python train.py --model="image-text matching model" --dataset="small renderings of single solids in any pose" --train_examples=197500 --image_size=24 --crop_scale_min=0.8 --horizontal_flip=false --translate=0.12 --encoder_arch="resnet" --encoder_norm="groupnorm" --encoder_activation="gelu" --encoder_weight_standardization=false --encoder_drop_path=0.05 --encoder_depths=[4, 8, 4] --encoder_kernel_size=3 --encoder_stem="deep" --encoder_avg_pool_shortcut=true --encoder_widths=[48, 96, 192] --fusion="cross_attention" --tokenizer="word" --vocab_size=54 --fusion_encoder_width=128 --fusion_encoder_layers=8 --fusion_encoder_norm="layernorm" --fusion_encoder_norm_position="pre" --fusion_encoder_activation="gelu" --fusion_encoder_mlp_ratio=4 --fusion_encoder_head_dim=48 --fusion_encoder_fused_qkv=false --fusion_encoder_bias="none" --fusion_encoder_qk_norm=false --fusion_encoder_layer_scale_init=0.1 --fusion_encoder_parallel_block=false --fusion_encoder_inner_norm=false --fusion_encoder_positions="learned" --fusion_encoder_cross_attention_every=1 --init="torch_default" --residual_init="none" --optimizer="soap" --beta2=0.95 --lr=0.0026 --beta1=0.9 --shampoo_beta=0.95 --eps=1e-08 --precondition_frequency=20 --max_precond_dim=1536 --one_sided=false --adamw_lr_other_params=0.0029 --grad_clip=3.0 --steps=6600 --batch_size=384 --epochs=12.8 --lr_schedule="step" --warmup_steps=330 --weight_decay=0.1 --adamw_weight_decay_other_params=0
Rows from block 5 of the image encoder of a small image-text matching model, named by matrix and row number. Rows with one number belong to one channel. Each number is 500 + 40 x the weight over its row's rms, rounded and kept within 0 to 999. All counts start at 0. Numbers have three digits each.
After each channel's rows are labels from the 100 images, of 14848, where the channel reaches its highest value: "responds to" is what is common among them; "lies over" is the class under the peak. Only what is clearly more common there than usual is listed. The data: small renderings of single solids in any pose. In brackets: how many of the 100.
# convs0: first 3x3 conv (encoder.blocks.5.convs.0.weight, 96x96x3x3, each kernel summed), inputs 0-95
# convs1: second 3x3 conv (encoder.blocks.5.convs.1.weight, 96x96x3x3, transposed, each kernel summed), outputs 0-95

convs0.52:429500466412536395451545522496501530516481525505458482594491525501486485528489504515489465515522517495505485451542508491578531472507541539524422471461478480495482485454527528440465478397509500506541430461498498437495451532607438462456516484481515526526434522445548562539521446508504550525
convs1.52:548471406544533485518549441487489502500491480473438486568488523511487550490541549524491531460540502537577518497517532355487580457441459498489510562429507498545509433486487493563464529428517428425542479541497487461466507485481520483442519487484505502464518485527576485472525472561525499490
responds to: pink (27); orange (25)
lies over: solid (89)

convs0.63:499455485471547440486506529449576544425469480476528466489532468414463522513564460563568474510515456436424422534504516484527522475475511412475490478477530528525516485545531466576478505453509506522573423540459492505428473504602438494518480473475519505492504489487488494473443509445467528552
convs1.63:507444479512493422484439484448509518488499470488530470496511456581519597497546536583532474515471482480514427499501462493488444506485562489503494584482438506581518484508468477495539440432512504574458500461419431485484577548507507529461508421499450557512494528493525500440510577536516503515
responds to: pink (72)
lies over: solid (97)

convs0.67:541508482510452443461545474538497512563522459585478457493528559562550464497510563470433494494497506446456503538451554496512456473429460558447527499471518521455445508543522473430463504497489492552408514502447514535503532548525483560535507460467564556542500546471527507486486435457575574528
convs1.67:476430507515446427529518555489445478505561503487550478520540436479431550509450499420539469550565458452519536480491496410518490517557436477526496488540477506469514482448454516523489479486525485424515468487452498505513593519499585454523589515478465484482481396502476489490488530516510533430
responds to: red (27); yellow (25)
lies over: solid (89)

convs0.89:559543457447488442483514396499468469481520498505460519522455509526538481488491446492539462578511539529481512507532547480499483526540486502455517496432509450440477454437438582502510530496447515515444496389528552510415457527445522621469505477504527471521541491538467521504529497460538442488
convs1.89:480504596502510539473509510547522521529536521481440510517517553444483520525481471432402485420423426529482495523477466484444530575415444513502525503467436528511511422489484390437503486489525453503495500569465460554481490515479465470502521492537534522448510508431491535489523529546547516542
responds to: red (46)
lies over: solid (88)

convs0.37:507484446534499470513466469533506537438516479491537488512491498471401553478472485442490533486513530460508499510458451472559460523611495584439487423465465548536469538578517513530481497504519507447429455465475459476452536509521548521445519472483597495522618513449470492512533501511485512437
convs1.37:513471493460463502483443525546443454514522446492455577517455581495511518516492459430541556501456452559476580528522510512485435525448503434533525568512511514516524453464458570507525492489524446520487539601466471482508480524474504546503538519484384510569443465462466453471505457465519468540
responds to: blue (28); red (28); blotchy (25)
lies over: solid (99)

convs0.95:466514505561418427471483476426538513466525522541494544488477534469393472477548533481516518503498431500532491547560491507470461566419529535452484536437434530482433448525482504454439537553444516504452454494438444499492525516456480536544534501524480467556503446457488506501481495577514440515
convs1.95:525491511487501523532464488459490481435543525394519447470444509539526524456481514438615453496458464568530511514514461462550477477493433511504434526536501429479518467511541489492466499552482481464470455495522462439540501455494519557424520578501465517488563556541443421504426517527461493509
responds to: blue (48); red (41)
lies over: solid (99)

convs0.71:521486501413494458455545530489547509489412485560530519522513545491502499529524477494543426452579482507448502540497461468495512392461562535474523454499459530458556492514559462520483452471569563458449508504434469500571448512514503492553504476471557492495547559458511541553423556514527528482
convs1.71:466497486523497494531521472591511521466503464495562476582587494444536421498473475422486508553562617473446471476449484507502507541486474430466492415439534524489463457498440544500510565478534445463453488495478473541489486464466542559429522507488478551522513493563520523462512497488461492532
responds to: blue (28)
lies over: solid (74)

convs0.65:471465441471547514437474559507464494489510532557393514541538503570501518538431506552513479483537517481516527521542509487544467576473576504494533505427544515462498495452498503398512484506597483507563480463477492493492447534497437453497491410514473454504496505497572496485516423523532570540
convs1.65:494536448485499472570442520495526520494529515464511502428525467541478475528454487522523427353461472523567430480502550407542515458492418469501533528546493524527451467454502508543459488457507504479443446561544483429502484486536465511501551474470485455436487511555497508510441523555490461500
responds to: pink (38)
lies over: solid (87)